config = dict(
    avg_pool_shortcut=True,
    init='small_normal',
    optimizer='soap',
    max_precond_dim=512,
    lr_schedule='step',
    weight_decay=0.0,
)
Rows from block 3 of a small image classifier, named by matrix and row number. Rows with one number belong to one channel. Each number is 128 + 24 x the weight over its row's rms, rounded and kept within 0 to 255. All counts start at 0. Numbers have three digits each.
After each channel's rows are labels from the 100 images, of 14848, where the channel reaches its highest value: "lies over" is the class under the peak. Only what is clearly more common there than usual is listed. The data: rendered scenes of coloured solids on a plain floor. In brackets: how many of the 100.
# convs0: first 3x3 conv (model.blocks.3.convs.0.weight, 192x192x3x3, each kernel summed), inputs 64-127
# convs1: second 3x3 conv (model.blocks.3.convs.1.weight, 192x192x3x3, transposed, each kernel summed), outputs 64-127

convs0.103:115128139141106124190156149127123114147100102112147151122133153151166124141158135111114156142111091102112143071123152133150137097127122142112125141165149140088162138084166149149087073131136150
convs1.103:123092120096153135129127100091117110108130133125136122120117092114128120110162129148100154177107122165132128067164103114126134135119130116115138154182068087106120155124161168137164120134120082
lies over: star block (36)

convs0.127:154109108100080107101111104174116095138104151100112150100147149114044092106117120121136124103184105151124145168150148104117133120141090138161120106121126155108119136154089108156125101154142112
convs1.127:131156131103183107091120146134133106156117140167132102128120145118146159095147141117134112091105143140122161102152127153084082168143185061087131124131158096148131101061119115138156118146129160
lies over: bowl (33)

convs0.118:164126132105099130116158129082125119113136131079099108141150112110172144114132179084122124133102138127130138151102147126153130155143136101111135084111131135116120127111162165104092112166191111
convs1.118:113134117128155131115123174090124147161173133103123076088138128078087127125123108153136148127166161139136141126136157112106123124127088087098142089169111092101122145095125132118132119159161125
lies over: disc (25)

convs0.6:150133137163102103162133126124168130143120144164110087097122067164120133133132111093087138135146159111169144118129155109112148173103131133099147138119125099096101073159144123136115145066109134
convs1.6:154150123094143147157149152112118140155126136112133139130153149109109142149141133122108135177095091140124121130145126161153140121096081123128144117133103133082135166186136113172128138104137104
lies over: cone (30)

convs0.114:148139144157117095135072140097098108067101166141120151123122118109128131092142093091151120149125135137127138139132132137161089137102156143120153111124175095107115114088073114144115107131138139
convs1.114:089166119116131127085111109113113131117146125118139142141132127107125091173168122110127145112118151119116093108125101089156111121107099104087120125128118139121164100125111126130153105151113138
lies over: cube (39)

convs0.180:134154140151142095090080174126117118178128137172138102124115131124174117127134123130104071097129134114140106082138132132114116079105151136120098112152094131100120141108148086080137162122149148
convs1.180:157128118110135131114094106162102106089109109107089099111131156151183129154119127108110122130094118147147042100155148102124148116087101163162126136149151117147145118149085094144114139120154124
lies over: cog (29)

convs0.21:157146146096116099107149138137107143063105112149143167110140181102097142120131085108121074150132134118119113147096145118147105152159115141155130135098104115181124135140153146124093094177134137
convs1.21:092160123146159135100141167152110108149156124123122128113137159146130154144108125130116124148131108195104107105133143178170110082123146112138155140138114088135110103173052101160109098125151157
lies over: torus (48)

convs0.83:150126091179152148145136091194133124107113132133145131128141122106114128118148136117137107119093108111151112119108103139109156084111155115084111134189106088079128101103091126116130124133146109
convs1.83:135116139136127120116105128136140139129107150111096126109140163167097107122164134120075113144168107093167121120144099130130131109120137132100079140148162132107094143193141112113122146127141142
lies over: cog (46)

convs0.161:128123086173098128172131149158132110130089104097116119122123136139143094121073110151089128108120150108129138144147138151108102128103124152116121082125114083169158138109128151135127160126110154
convs1.161:105134134125131122080130146177123126153087112136132111107152138109160155098121162141095142136115113158123126100082116117095113092122099092139123119123125100142108136141164100139157152130111121
lies over: jack (30)

convs0.95:174087102148117137120143102126135076110120123154135161079136135090090126112154119127119126093133165117169098095135129126144116154135121110109123119154153133131139116133088175074095122109135140
convs1.95:118164118134144128120128150144163177100173132110156120116122161162159123121120151108132124126122122119146119124123134168088133132138095080148130108114124101148107168123112158143123144120132178
lies over: bowl (30)

convs0.74:150152069136119098145120121125151092141150136125089121153083126117104111112095101144106107112098090159148116115104112119103150096152109122115133156142104146133110078144112111105100169091126122
convs1.74:097132104132129121115146095124101142107128146094107091153166143127116123157129151162151148139119149138116116128145134145133191137094123116096148180107153125088131092164154127111164115097102128
lies over: hexagonal prism (35)

convs0.174:145118136111097190123123114114142117074145114138059117104130133097127126116110106119119115115116145157136110118159075164126101147150095075134101176161116118099131154137139083123142109125160102
convs1.174:140110060151135099108103135096122127140165126161132124133106124083100088114089117135106102126138182132103139104126140064128140147122129121114149138146169151153164124123151147178099138095142129
lies over: twisted bar (32)

convs0.158:151132129129117129133096152139123137096101139117155146127132165128180123167120120115122114138141126090120160139163121101111147123164147103109135137105083091139094126138161108176125126090122138
convs1.158:172144106124170129073120123168096058159080110139104080118147128152166138123140130112113124132111128196116120126149127138107122075120143151108170101131091141155136138120148100121114111138151154
lies over: cog (34)

convs0.12:149163105108115141085134113149088153087140149111169069109142126113120122095082113160124081150131142119170120136080091156178161116106121119131136114123106109163107088132162098133160124143144130
convs1.12:118148140086114139145127124127143138142180150116170097117090118089134111102108124131120102110138137104120118120135072104136129128122130134155189152053160143128161123133131097137123115189134140
lies over: cube (72)

convs0.165:114092132168145130102136139128147153112140117148140137146105153141122119115146139149084140120132130123121182113134121123127154116131087092160163107126128104116120138148169128111119121125102110
convs1.165:154145150113123093102110108133095109121155134167083127080131155143128116136156096141096102071110156110119147147110140124110140105141130147134116130152153140136129133137156153097166123151081160
lies over: tube (50)

convs0.61:098121091122157083127118101168129119146119158109130136136116142105117142086125150125092124132143119121082128107129130152079146111086114114109141127120142132120121132109127135160156152109150123
convs1.61:119177157149123174110136167129102084141129136101122146142135135139143116088136117115135146123068122145138115124158151122156152112096187097149140104145129158102125181085122148116116094101135089
lies over: dome (40)

convs0.75:147091108133131131101069134154111127070151130119164072100148160148125112145094123088126137154114083152132161104066155164100081119124119138103098120173118109139142112132102120145105132096154157
convs1.75:082106081146129116079094167128148093156128076113154114097119116093137158128092107128109089113114110107146156125118113071098124112118037088171116154119161131085138165114088109117147131170108111
lies over: sphere (37); dome (36)

convs0.25:123126113141114128125165121095147132134126149065095118162139160183093122101145143119133170120128129113073158110128138111096140092173143112091116092164120129092108123118139121133084141121117152
convs1.25:127092165137152117116156138128074110126095146140124106167141094143129135090139135170151109088115110131089120129098149101122151113157163150133110066133110134111143131092160130110103159120128119
lies over: cog (28)

convs0.132:119112080123098162108068106142147114127136152117129109148160179129077082148096111153114146108079151146131100139121121160121106154113168119161109170169095113109125133165127078119098105095151110
convs1.132:112169067100119119164096109148097155135133131139129133157112181126140136117149081138128120106147089148113153131096127107142160095177120136094127157120146133144147090121152106124128143066144120
lies over: bumpy ball (80)

convs0.184:099135117098119130123135117128118125098128122095120121189125104160121134046070116122124097101131128127131105138109117168136175124131103115143140163144096101176093126137180124113108170153126088
convs1.184:129132112096140154091105128097109098124137107136153145121157100116094146120112128120142131132139101147131121122139126125160150130142133138143133133159107146121145155197159144123120180101101151
lies over: sphere (42)

convs0.120:148159125158106107085148144133140104129109070084115152105128175132131156155142153136089164116160125150116131132150109167125157106164088130106133115153146094117115175164142162097096141131140126
convs1.120:108113116158102172112184121175144111141158097111167167096110115155149126118111106153099142138103113137167126156138123121158134108125128097122138146153134107138126111175149172123151158148134095
lies over: capsule (32)

convs0.126:093113133114111095143133122107143144139112124085158133093075131119124151114113139098113103110131111096138156123121114142127113121104074144122121130164130080141113104155160119108130085187198126
convs1.126:140117139121102175166119100156129091144162123130134086090116102139094098157122105163150151105153166113167165109095136133126121124129091159132122107114109167134125124133091120119099124117097079
lies over: cube (44)

convs0.32:128141111098106120144105108185136138111123138116115166141144149152153095141127141149135141157096164169101158195144082129123098125141084176097128119108110121140130144146122134153152125128133115
convs1.32:127133142106151147092104106185133145104104155108152142135106180141150090136093120151090104134154115106130092141112103100094153157111107076137126120091165128142116128175123159134124099177157130
lies over: bowl (41); sphere (25)

convs0.99:137151167089129137125174126103147142101114132094115102127089117131137105155123111129121128122093121133114097150132150147139126131096123109125156118167124077137175170084153126111132130125146105
convs1.99:105103169106145124085120177121144080103160116148162136128137115170161146120123148122084089132120129101155115116135111095142126120115124168154121115158132146161117086117157128121104140151110121
lies over: twisted bar (46)

convs0.64:105109140125158139126124121146156101101094165129132121085143122157136088159034089179128119135148170114151137120125183112141120141136154125096133129129141115155154086130096120163170136107146118
convs1.64:119128142158092131102107081141083144141135124139169102164118161103147122138106141122100123105123109112141142139124173165125112110172145144123141103148103133160079156133138138101143149137092090
lies over: torus (28)

convs0.166:154111135096121152077122121128114109153131108071099156132133128137133176106158093081178166132135099100134107135106126086115101165160113118162105127171096108095091136131158132114119118141148152
convs1.166:075121137085127142118092102150132137139151120100102111133129144115122082123123137163104169159130166176141098093148139146104144078120100126120154131189092121128084098115123175141136132150154058
lies over: dome (41)

convs0.84:165134108106102113099107088142148094140172099124071154104146122156105096130134104152117121123139119099148150135155081138156085136107112131134101095095113088095090147130135122101080130150130102
convs1.84:145153128126160132163122106141122168080153101138157118133142112121123124108137159153149130140101128139113115115112104115092152132082129122172120148082137141152167095119126103170133120138143126
lies over: cube (29); octahedron (26)

convs0.46:118122122097138168151133128115126115169144144130102143104146114084148153111105169119106149160101146163126157091140128182156136185117111150106157100130155104112102071132129139072103135127139091
convs1.46:092120097147109089120109118125103100144147148123084171110132117102093105110136096122127121126116121125183149113146184076135129104085120168131107107167116117150154122087151157110143158143117097
lies over: disc (54)

convs0.71:114092161122098112115164113138125118107103170110138100138155155125087102112150128134151096127139087131105103119133183130100130124104114160161124114140103126102147137122124161139133107119125134
convs1.71:128132134151124118170166102116166097088111192101180112127086125105128150139105124127176144147107127141134107122112112124108112134122185110132159175094142126110081147118087159092117108172119124
lies over: tube (40); bowl (25)

convs0.110:154156107145102126176081136132168109150146112112147121132112156152135123120091157122141099136122124106122089102148098166103117113164131120097129095085104136149129113175127120155138145146110126
convs1.110:115105151133093157149116140112084149109127105146166177112104127121148125091147121165138103107103101113124110121107094143118114128126183148152085126090143132119146127126164121142107116154114129
lies over: spring (38)

convs0.55:122124169116123127120115127112136120154121142091116082133114166073128141128095119126132133160112125143151157125071121150136156096145125124092127087109142150127104176129115153064145093176098181
convs1.55:121132157135111116155124102095121180093111106082140115159102152089113107088133134101148128127130128138133159123141155082187132147144130156108157109150143143133110120146142135164101094111106084
lies over: egg (28)

convs0.143:122129139128096094121147108107112134160134158122152145169097115123138133114107182108132161123162169204139097095091138128106155114140109142127107102097083095113130128116120131125158128114160122
convs1.143:129136119099145145125154154141124100129153135118161079141097129098106103097087110118127112115122128025086117123120067101140143136116130119114167131114151151118122126119151066172115148158116134
lies over: cube (62)

convs0.51:163153150121125155090105127084112114114154104144115134097117135141131146243154106133154113152140130136145122091143128125165127124130115153125134088116133109111119128093113118110126141119144145
convs1.51:141122115134103133117094127124071140136156092101156146155138125187125162055148121157134131152128094148127145099148124126211191135148121187138136130162112121111158093147127101096136159104115113
lies over: dome (41)

convs0.7:137120117119096135110149145096124125090156116111105135113161121113152162101118141135122115108172120147175143104110113167125143117093152129138132161144106127149107120159132116117078155113127083
convs1.7:124151121136162110116139146125138103123159144130117147109120124135191129151149128113128129149104124122181111106137126085149115118082125139139138118134158107138132134163155131123133147140122193
lies over: jack (73)

convs0.188:165126077123107136142118095159095133102151084114099135136077110135122118131116128143100103131116109065161171145141171141150068135121115123098137127128136138136154163120099121138078151115152090
convs1.188:107122144147115098116169163142181074143141122149155122117145132149143146127122137078110121110120095119101161127118126118128161160103113123118121143105124144076117127104160156139139101115120094
lies over: dodecahedron (35)

convs0.167:107122169144109108102155127167129177133146098121105158126128119150132134168115119144198141123129144084129151101130156069114126156147169103118163127107096155117118073182124106112113120148165124
convs1.167:126137131169132114163091133150131101112122106134160123094135120142123135101138115136134104130126168152103138130117138204102114121100149079108156177084129178098127141097152136137164118102112125
lies over: sphere (28)

convs0.173:154151148114107107104133086151144110123131147138102046126133108100156089112107085115139155112137139133108188133087119129164133172099127105089131140139138114131128136122108114106106146063117151
convs1.173:123156159160131163134114134176067124084093129113151150131143126100151121124115142114154084148184127109165182132086132153133094127136084143132122153128143146151077092169125114122128122163115101
lies over: torus (25); tube (25)

convs0.104:104096112136154119114176129094134119103104117087090141113134148136127154150152142123123137110157134128138129134106116159101135106118121125090133109142108156124101139136104116134148160124140122
convs1.104:115083124124162096143110119162124149111144094129123102096126111135118149141149149090120129124190128148137091139136108102131079100132159123131139136148089083144144092140098105138150153112146173
lies over: disc (40)

convs0.36:156121151128103141124127108102110124111115142132124155123136164099170164139126115105100134155120108122125164108043173128129134106083120116099141091132125103160120117118170121160138124147137087
convs1.36:171123136139152072135115089106162156121109147168103155138114121154140090112143148145151132093099183106130120142129139123155171146147143149105125122163048134153084136166156136079073133144134132
lies over: tube (33)

convs0.122:144155116141099138098138080144124141133075082117140089114129114117128142116091111100137151156149123092116085096110127118154103142127136133094132138129107142115119096126082106122114158104156139
convs1.122:112105124130120135092139146101153132100122103128145142098151115065113181149126110133149133126141125164118086129129137124111120120075123110086139139099130112102146189085062089109150109154103110
lies over: dome (39)

convs0.77:139083129166127149100119150144103136121117156164138150115158159132135140137151144158140113122105101120111126108100086092106122058138120120130098096135151077118115123118134108135136111151135155
convs1.77:121162134140157097122115120134143178135135135131163141105133166136126108126140151117133127118133147062130135127128175136110080122104171125144123106158093132114162095120134106133134138132101127
lies over: spring (37)

convs0.137:117103117102113154145145132156101070115140098117100138134132057114130136134127194126114178132101140111110150148135123156139132109114106123123131136112139124138125164155148135083150122155172117
convs1.137:105118147104113136118138166159117162157178150131147124145117119139148099115106081125128131113127164103127128106125132125098124119140144115090155127107147144133176096114181119181100134114123133
lies over: cylinder (26)

convs0.82:128143146132100123122116110140124145109100155108124159133165135095077159140104095170137117139122112122163155146110088110111119134160177145148120110145131137142136147169128113131109112142093175
convs1.82:112121107117108135131095138153129113099132151140092098140099074108094109110137144120126101117149143129164152135088130077109126155143122183142161145127136128092122166153171141143105152187132053
lies over: spring (25)

convs0.53:117107120108126092120076137113151165141098123096135110122131106095105100105148185169132158113138110115097122128141158099099137154116147157075103165095094137082162117111128110114094174096119107
convs1.53:121122115096107121122137149139146067125122145122143144112140136120108120151109071143173116142125095117113122129116142081113126105117141133081099151139193161146115095151141102175173158108130136
lies over: cylinder (37); tube (34)

convs0.2:094137097147148100150163137103137153130074102121085101108134110121102156154124135145104116141145126112140112102127126172166090119099135134135147116134177156121151108114096138103134095132131127
convs1.2:126137089132126131137137102156123072110087099145106161147156109119137136107163095099167112102147151100112114119102129101123124123144132129167107180113140115112130178168138125118155102120104173
lies over: cube (25)

convs0.112:124142152111124093099104105116147153095112124106120138081118122087155110128161127120123106116115150118152135140150138126123091131116122151113146166133132155123107082075139080132116159132044121
convs1.112:111135140135150113124131173098149120160106145145137114109150134120142101144118131128135108114143153136173134120150110118095069130119104080147099122139171142150154154146106112110110138115122134
lies over: hexagonal prism (28)

convs0.116:093128112100114164093119120157151168152159149083130143176115142134127121097125111125115110128126136121160125111116112116137120149136145106101099127107109137128097119100136100157141120154110158
convs1.116:101146139121116164103108118171154160140111151106148134123132159139129143158107141151117171146157149119140131137151126128140131129064075150143121136084147156086154135139099116139126121145147136
lies over: disc (26)

convs0.26:103130161137128151110079140129097119130119138173126081130118141091101172088119108122106117124127125104118103143153165140134125159116140125146137135149119129099112100093117139110112137119055210
convs1.26:068108164093149087138107111135129149144133147151128129137110125166130125088114091171079154169140077146161128132085126130126105089152120147107177154160087161139110110130146129123120166137145138
lies over: cube frame (38)

convs0.41:124135165082151128085092135120172119098131087132155105109122153136105135134126096150123126120111093131121118123134127168133146132115102106073127092111133114155157113165137120115084110150128104
convs1.41:129146178096134167104108127127110102081126163170139113144121168129122113132154149127121181108107113116101150153125154094144121091124203139089103120124091135172171100084122124122143152100169150
lies over: spring (31)

convs0.142:154101100165118070133119134123036152129117157093137147134104142160146150163131141116106127129181083146126141127111185110127141133124112091108090153114127091111112117125118125124121118100097110
convs1.142:095146160134151115108120116149160127124152121166140121136121154151155146131094141128112117174139177151142162159127118114110117132146160126133163142105125142158128141098127122093128114118141122
lies over: bowl (35)

convs0.91:155124143130123126097129133113137126136130149100126143143100138110179136134136112113132119129112110103153145148127116161101124161124174171120135138111141130071086117122112170086164090180122100
convs1.91:091094114134114124105075113107145159121115108124166142126127134094135152141117157141137125125164145125182109129140143139121147152145042158134121139123127122102118129146096095152092108193127149
lies over: disc (32)

convs0.134:138128085171142147109125102137194128121123117104098126119096117113127098166125116131105146127147134110103134143121130099147123084102090129075153114148157127122100123118094120147150116128110155
convs1.134:093121161153122114099124088129116145126138107167108139123164116150135133088136162166105146118091150146142140132119163152132141137160080081084162104166154143163131138157142165093132158134128098
lies over: octahedron (25)

convs0.0:067135116130112118102141115127154074124116137156120133147106102101139120128136126096100130079132104104136124119136107129061120149135167136105103098137150104152122123128114143162124123133133115
convs1.0:127146101109131131120141136114131106135105147131091145140098140109147130086115095128115126159152151130160146126126134073119162114153131131111152094149096118124134123096158148138130162118113146
lies over: bumpy ball (32)

convs0.50:158114127116116092140136105154092147096121155106134146105108131148157090128141151128127099138125127120114113120104114146140125128159123143112123097148124070087171115146130155102169106113129160
convs1.50:122104116121152115143140153161164114138132133134115142133117163134114145141121161100163115148169112158103082123146081139159134110140155133091129078129141100089115106161098108138132080096145154
lies over: dome (31); disc (25)

convs0.1:126169130140111140091106094126162125138085113104173157177083132128136148128117163140115147105132145192119145124067129108099081154087102099140116127138129111138108115094116122159113111131124168
convs1.1:146095128115062136099156120102108136143148151106143107126141078138145171116102102152147166108119127089140155093133108151122108139127179151146117135137100135133145102111123140083110142118137104
lies over: tube (31)

convs0.102:144118144147141115153120121144133148130123162172137119094151166078107171108156134117138128109105131106141200127116097097102082123134125161135084125126088120124117133127161104132133155120150133
convs1.102:159166095106136114142136116152123106133094105159158109111139142117100118166143110078101152138141154088095117124192130140130132098176172097132099140128140108112170150126118125151102122104129145
lies over: jack (26)

convs0.11:139112139167100165140108129130135088111118123112172132138135133111137135134133182147125145155145107149104138157115147102093126136155117108076146120132119048139135165150066142117097124092146111
convs1.11:185117098140109133102124115130120148153122102162137078172085100118126129119128145167123100157135125139170145134138092111112136144148126117175133116133132175126179125142112095130138107151154136
lies over: cube (45)

convs0.96:137134123151113094131136131088121130121108126166162094125112117103130114110110134150155120173121106157106145141117119156121154138141104114140085080158142120134076088041121140118145169153139156
convs1.96:154119092126094151138121128131170123158162175166147128147103123171110062147138119124141123113127141093157140139162102099087123102128072127157094119135105088116123126120147154103182167149160126
lies over: disc (48); bowl (37)

convs0.4:125095122120133131146100149117094177142112118138144152125124101110136147179121136158153131104146124132169153112106132131108130141142139149122090132116150077140093140132167117119156110098075131
convs1.4:122098129132088080137117134113189123161149129129079127100092106151115073132128129082136119108140157154112097162118091158114110126142154146101104126128125131095124085103142149134168167127178128
lies over: egg (46)